config = dict(
    encoder_num_experts=32,
    encoder_positions='rope',
    kl_weight=0.001,
    eps=1e-08,
    weight_decay=0.1,
)
Rows from block 5 of the decoder, named by matrix and row number. Rows with one number belong to one channel. Each number is 128 + 24 x the weight over its row's rms, rounded and kept within 0 to 255. All counts start at 0. Numbers have three digits each.
# convs0: first 3x3 conv (decoder.decb.1.0.convs.0.weight, 96x96x3x3), inputs 64-95, a 3x3 kernel for each
# convs1: second 3x3 conv (decoder.decb.1.0.convs.1.weight, 96x96x3x3, transposed), outputs 64-95, a 3x3 kernel for each
convs0.62:128099143116058116114122135123145151112122133124111130115166131111107143146164088088097149108121116153108110123109129122157135136122109139121126144123187117124164114114165130145121118154146109149155134138147122103129082130116146186180100123159153114155128146131115172118130106135148085143092109136180158148082125108093127099118136135103112083144131139134124081154115058195164194118126151138149141151198154128126131090131102101091065139139124117161100124168133124142144065129102112154098140110117159124083156152112116127125107197109092084154144100112144132125107135122123128110094111104144127139124103128121142092116115117118146098111115109131119134101079151116138135121117090122140109122147151140131091099080108124128107147127111145146143149102129144134077123114121131135119140122162113132142120152139148068133100156165151141113106135120078121150154132108109140150
convs1.62:133117136124133111090164149117140133115095119136096110141093153106107156118108118128122128119133125148138094160155140150098105087090152143128099152107118119082101115109103150140113144136134133138149125109111127134149136141164109144143097113132101137142085124135097139128159163128119151106117123124193154155105114091099084099146121113097168175118119129109177118146126128153186148099105098126129144152133129179152143135148168160114112107097103150124102163147159102154150141145195098099151142139096135117109141138141164119195147102181173158198165128107159096112130173160126151132124117123153124136094107122140136111108148115099101107119107104129117133111123125103102136120101153116123128124112120116127104165136115111158137118179134150146148152141123133131112177127133145159138149149108084172146125161128124131163144111133124129129103130137153173150118156140137157128
convs0.63:161173094139135100100153128130137117121128113130144116147094122147134122149139142133146142123115102120165113120141154130155103106105090161117134153122103122163131121125146104177125137123121147130101118125130162105136129151114163075093150111144152132130155149154139140126128159122111155107111116083117153100123107129158115089122103144152156122112153144110154188107130145153125125129143119111113142128130130128093088125157070099113127130135131134113142110112124137146119154157113136152137133103161124156120144148142160098098139155135127095144129111120096105131110100138144155092135137154121116153116138138132139079098127125149103141084108148121137133115068120154158085111107105160095122131172148176111171141148099102111153123161129120142109085146103113104120140156136097114123116150146120169122184128086099117130143127138110127107113129138146075132107105112146094125
convs1.63:123134110168153136125090127129114118139126107128147116081120101130092137123106134120127146115095150129093157161150105189105125121144137150152136173133112131145136102134144123091122131142125165103140168125145140130120117153126126158124167138111152066100140081113112093121135122129124172142128160168173118118150133117121115134087068122103108133125135122128128151132091123167086142150115115116169141107083133121120103113133143112153083083116102130165122138135182105067094092140104173123113131145132140127148173138144154125133100135084152150082112166138124124138120120130107123124109152132113133139125144081177142104120141143090127141105162142106096112115148102087110089106105112082068089087072104088097087095092133108125134151149156134154144145121163176095159133145144123143140161159130109083148101096102159112103101147124123161114113123083125149112144177123090147109
convs0.64:089092084159161084113118119138141143114097141110144092136152141159128120109110144160097140131120134126110152128124138147147184103127130142133103114176110134115156141094068122114115114130153126119137132121123121112139099148142138255159142139083122162142123115139120149140145148095133107085135122145144143116134126128106122158131067139097133122121121132131137142153138129128136132108144159114121132137137113050033141023085153097133151110151147106128093137156144161114093093080157133142138134128123129149137119128116170116154135153122115136119130086145136088139101121162096089112100178123143116108105131120154099133123154105133128102133140120122129121130105134095108126117122146134071127099139156123162135162138165126122122127152150061080109146123119125110116142133098113127125134136175127175155138068107108076138138065087078110126119136165178078126114104131131158131
convs1.64:117152140169129113208112073158158167104134147120131148106123108118106100123128106128124172100143138085118095131107118092100084124088085122094102091144109111165088170132104168144127096145108133110108132101097131112144147162106140104130112135109118089120132147123162180143118121096165135110161121084116101125116144179132139116092119114144143200143132139134123137129129131169140128099139164125128148147123160098106161094123143157146156144126154130135155117110156120157170147112132157135150110118150126110103135151127135126112125143102112093148135123117097136121148122075147139135151113101102122107146111158093127119117127135132142167132138128117104117124113104128190142167133112114135119155138148133133138158145127145128110125126159146142115129154131097190143141133134132137151154135136133153132143182155129181157128144168139115156125133121125127123118152132139159104
convs0.65:119135102165126150159096126131147101119099120148108150118151128123172096112126104110132124102112154137149122155120142131106106125129123127125151144080116155113099196122131150083149110139187133159078129097143156099079115113163133130133130109143119136149115131134137145147138094169126130161104161135150126139102132123071170091158160133088130141120134105114176121165138112127162098160161093104107172131141168092094104124141124087133051134147104096156139143143130150109132131152160086127157146117119146158147074161132117130101126167149125146106163125117117116128125089150095117121126106109151157070143121111088118115129091145146115117128095123099164108144094153101119133106147155154118144146081127125090092119158134136095131161140155155140146116110137126120090166145103136137122117111161103119108125139130154133110118089098111117149105136169119112167088120158137160165
convs1.65:120135119133145082124123104168160140128132152118119163116100122145108144089100126121124108115110129105121085167093114161084131097142090172128119133151157142123133129138157149128100108084089126134102137094113144144167149155155135168154151138153090101147117162144142172166119114146093165133094166145133083134109115108133127117074089083086091084101102095160176155151098097175106138101135112150113120124110124176157149145152112123122144105137126127153168149150135055098145099124150127144143149105116174102090151162086168136168159122155165118156137125146136153100113113085149130129116122140125115155132107122157107147135144121081086108101095133091072150134136129120142134139143156143141115116120087096081118099115099095115134110103165136168150131149122118117109144113113145139122136126144111131095106132122124095129093118068103116115102100125110159154124139131123152084
convs0.66:104094166134113126078090143123128138120103121114133132096118084130122109099140092162125152112108146142119097118130136100144094149125130119186115104127124173140164145140136107099162120103114137113140118141132070145116106169065133141092151064129139176153108135142133085140102127100119140151107156139139114105167172144120145139144065100115111064118096063110124115123105105165110083189161054149116099157113098139149120156129154130146160107116118179115127143118116163120144109116156115118092117103105120120127137140111106101145132088092125144121095097129146133142145140148141107105122132126130115138105157139135138149166069126108108154117116149115100120138144115093177147114093103106161130119166155103132099116131094138097136104138119115121125077137094098105107133134151124157140134117133095155088132131119118101105139153165126115158100094076126140136137142154090135101
convs1.66:146161121117172115056071099119116153143146160077118128116140149151138120172144140151172175137131148111124151116118123156150100124165166147126105097101123154128136115122147115123165118146152114103168142110162115142165112157163097096086113084123111115079150136126115130127140153134102146121103102110119128106098123129134121126162064096164117097169176124149105088144153117161166170111112122112129150136150128073133148114151129179131137150163086141153142120162176120128163102165116099144107128127093156141160147111149107113085181129099142129149088088116131141114133174142095103142117118111146139131068105141123117118099097109111139138143158148090126134121136137129131106141153126119099111123102121132118114145088162145157152098145136128102140075136170135153162116066116145100114151141137119117093165104097182146171126146093155155115115136142116097116102112112153162127
convs0.67:102116144150162140060133111145100099123134112127180153104075145122110139118139116134141131118130120131109137132102139120125130110148120132159076106174136128148119102121134125177113119099128111148121118148143086131131157080137103158120121112072127131099125146114124110137107120106138166130106114087085133153158149141151100115117089105113128120082165084054093106124163175131076088106139184105091149114119109152109178154117123173211142157095086111154149147123152084196141185137084132111128120155131100100117135108145184102111129136135077117148120131125136179135103112114169092109105115127133120126130140117114130167143139093152128122132130115123118138136157130104140120101119154141097137143124097135162120090139134128146144109125119159124114110140125132112094119153136109117119155115127107124156120106155059111075115134123145117134121151132114141130122126120119125138
convs1.67:144144162163144135143068098131091079136109114125106110091140141171164134159175143098140129115134109116111103119130092120139094106165141123143160121100127130139139100119140166106116142130108145106146099088131118097121130088159098040086063103109120150123136139139140153158141153151149110142130116117155126108105145113123152156125164120092122103108091075097111153117112144168102138105155142110107115146099099132103147152119123142132140108158130092116150125101102160102087111042101150091110113117152141133110116164158126154161136177154138201093136140176136129133148115108121112114128118144128143149117102116103092133131136110135121123125132109106118139135110131172138131169136136124129110143140139158095117129150191080070186115071148120102137123132128090149138156133148157133140145146141124096052202153111193204169152111104148142141114136129121147115118165138143110147
convs0.68:126209129088099101142169136125118135154090106153145110089131164131133153136100132132156135131101138155105130110138137160170128098138129084097112095143115069132100141055117132113111144092075164134144136149095120119151090116120152141156077138124143133132129154124125096120086125127109120145138126122161181094144108134147172141151097128150139116150127092145104188136122151136115130147159161129108129148119093167117107110126117144129103109128105121157132141113142199155130134108141160128190140138108119106106122116143133104090112140132111129116149122184153156140125118139123131120109127143173132111122136088126149135153128132093149113096133120116098137156152182130143098113139170108175165117105137125142113151119122183140099129127138114132159140123147130116135125164130102140112127146127128107066149142177037103050114125137090108144083110107136154138136142145143122148
convs1.68:094125121168157113099095135154143147101149168150157166152176149135167155140141163128116124131132109134133134105130154123135146138104106101140062125161078099149106126153135109103124097125129169142137145126109101131125111098103139125103113125111145140136125157148137140189126115150099119146093126154129166157153184120120132142115143132132149159123109151136142093091178138108137124076115098122162112100122168092146158148112135132113092114138158140140164156108141115118130137093119128073091140124110139123099118128148145088137119120119125106147090104083077126106102099115133128128129118133139137133174125131102140117151155160143131119088107157135102131126121133159162157121110145146163143144137130130135133148106103129094117133109123115124107118108120121139139155141102139161125140167150106179190119169211120169190151148144124133153146140145147142130124112090114115114
convs0.69:159077121115165135101125127147120135131112122130134112140113153150154111136113129136116139117156144141123125089125125146151114133124096112109090152105124091109122130111082124152137102123141135137149164158102122135156141102115106139059136116143125120117144116139113108127095080132126150138138120122125119148166126149132158157132127141125116155101162114072160122099102153151131110136124161096117159141173105151112105181146158125121121114109135180140126162113137147161105123101170107117112127149144111153161174171133142068129175080152115115110122169129124111149107097130145107134107137128131133135115116102122129130112124148131114117118149104113148166132095093149172094151132129131124160083116124111112123132133142093128138173118134125170137120182153160110107129152080124141111135151136152118105096182076095141097111136077112152156115147114125105117133157140125115139
convs1.69:140142136147191152164188092139098112141148143087146121123134133134094138128118132134135140125137128131134127205109140158125150145132127148112101151121125162131127128130142090097127113117135130122144106115136101079091118113095129145075115111142135143184128127131165140131116118105133163114125147130139149132142139115137163136126136180132154156186193118139166105103114139109078135124105134093117156069092166144169141129135113149141101111113126154162103162141075112137141110102153161099184118114100107095116108111133132116151095135053155122057182178158099127129078099118108110142120134139114135138143127139149093142151140119090122123130145137174153139097085108111151130138114099108129143130158158117117128085079110138094155130114201131165113120114114147070152134120126143124138150164123164148191143102164134169167122159139134128135125142145132143180118107151150142138
convs0.70:110166104130168061155142103108123090144130124128110111086124137109111127162142152133119121127141134116139156133114148106098108115135160152197107091162162081176142148145110163105109116137101109133102130110109120138127105098077095064059128133095120140126125154116151121091147135134114139142127112125129164100090136108120104106184152112132162147081116104096127148164117124069110116163168108149140126136085089186209179138135196139170165094131110125123111154128096135133129132133122133147113120130137141087113173123111139134099079122072136109107113122125130125129107132109121102091127146098152111131129125116133147140149130138149140115115115133117100095101120130135155129101151144130144132123116141126151098096121132144114127119111099148112124176158122111131099126150132133131146130138151106154146097140095093146123138134127155154169109158108143148151119107138127127107
convs1.70:125141134166136181119125165085089119131122120149122141129151149173164170169131166157112133156118149129137115137125134145158147079106151146147144124125116122146160186132100217159117197162101114126118120123121096125149107097090070068091107091087156147141151118148157130162162127082157131122157128130146129096092131109112118097144180096105151110136099107135155133140162152162145131144145162135148162126126169110134139124141148156126159074131090071096109100096109178183141152132137128115117104090122143149118118139118124121147145110127052086139167116103153156147137137135102139106118155140125127120126154171139116146129133126164105142140146150133136148107061109138099096142127137134137131115126118111135143145142134131155117117115071181169165113133130131126076151176149104134122096135110144169171112167203077137193133085104129124126132135131133144138125114151094091108
convs0.71:137168143110133154100164120170153149117109100115107132148118130128121132156126130136122103112135173122125100157121165146128137161154144131121125133118160110105174118153093088156136103071124110112111129101120133146151150115165128133095132083162125130148098128093114141152123112151135164121101111107133123152115172150181139143121140129182146059107134133100170157134120180143122124112149157109129131144106105099144137102136111156110113136122150130154108152146122148171144084121205144136132139111082095137149106144179115114163130063098096123194118137121123133147114118138098116106141114110087108148115113095130123093120126117113092158116151095138162140092106117123112145119120153137087108115112138127121143146148084127114106136131140129185142175109135162128142132116150134160133102132107140122101066096142150146139084100117116194158085097112145130136155135130101127127
convs1.71:163128180124089152105079168146165146166158153096094100116121136109119123139105103107128149092102145122121104109119124132124123158145095111165161102141077150141115131107135129098096115108092142152127113118134137110130130098126123145122076114104148143137126138163115106141139141123105088116124137153129168120128141123112099132120131120134102104101108141145136158150137139148129125142097119124078135116115134160104145180142157146117152147131122137124110108131103123060144090098127060095092120103131152155118172125149128157121140189191110154164175138121115123119129099126128149133114147127126138159115126108126150148129135114140126114109121148093125162088129160089124148087134157128120138127125141132117119150151117136197084130115097147137082137140071116124121152141146139121109149088154125078086176147142133135104114133129101133140132106089124135122110099094141132095
convs0.72:142086154100097145154177150118126144112116090131107149130112123103139128125117129158138153163105136142117113160167125146132132123155139106095147175147100158127112132112061107135043133137142095127137153095135149130110175143154148067105160168149163127113141108109136139152118157137129158151141146123138188099128112123096160138136099122135101155119101106160115135073156156117160161128096137130137171140114132046082094104042108104102154120127116091119121133137133144097135147086091147098099134114112161130123150117150144167106156126082133150148131119134160112120136128120116120093137133141121147138115160120116107099123113149133178144109116129136161159136092139114053062137120121123127139115080124134133143144123130160133166126177156134103133107135119127123116125108112147110099107115090132128147115107137201124163175057118156102101128130123123141111121076108127111122
convs1.72:106113097135102145127124146157133137160138129162151149143119137144088124140127131137120126161151108123130111120121129090080098101112139136172157109135136128139150119138147116124144097105149145132106144141125157157164101124092154179109138132114123156114138198135117160126128151151139097141130126127100138151124144106121113120091153121082098115093091100098113133098087136125132150144125122111118130125149154121119137121091083119114093135125136129108164130135140098091114067053099090104107126146137128146126134144123119110101128109091081097086097083132111113156115115132133123132125112134124109124096134138113149138114122169118118119120125147131099136135178126183183163149152129136142149145144163140169160093120114111127138129107133123122087123123091171142115135121108130133121159132131133133098084109075055104094116113118125121117157163114120153163136184158149164138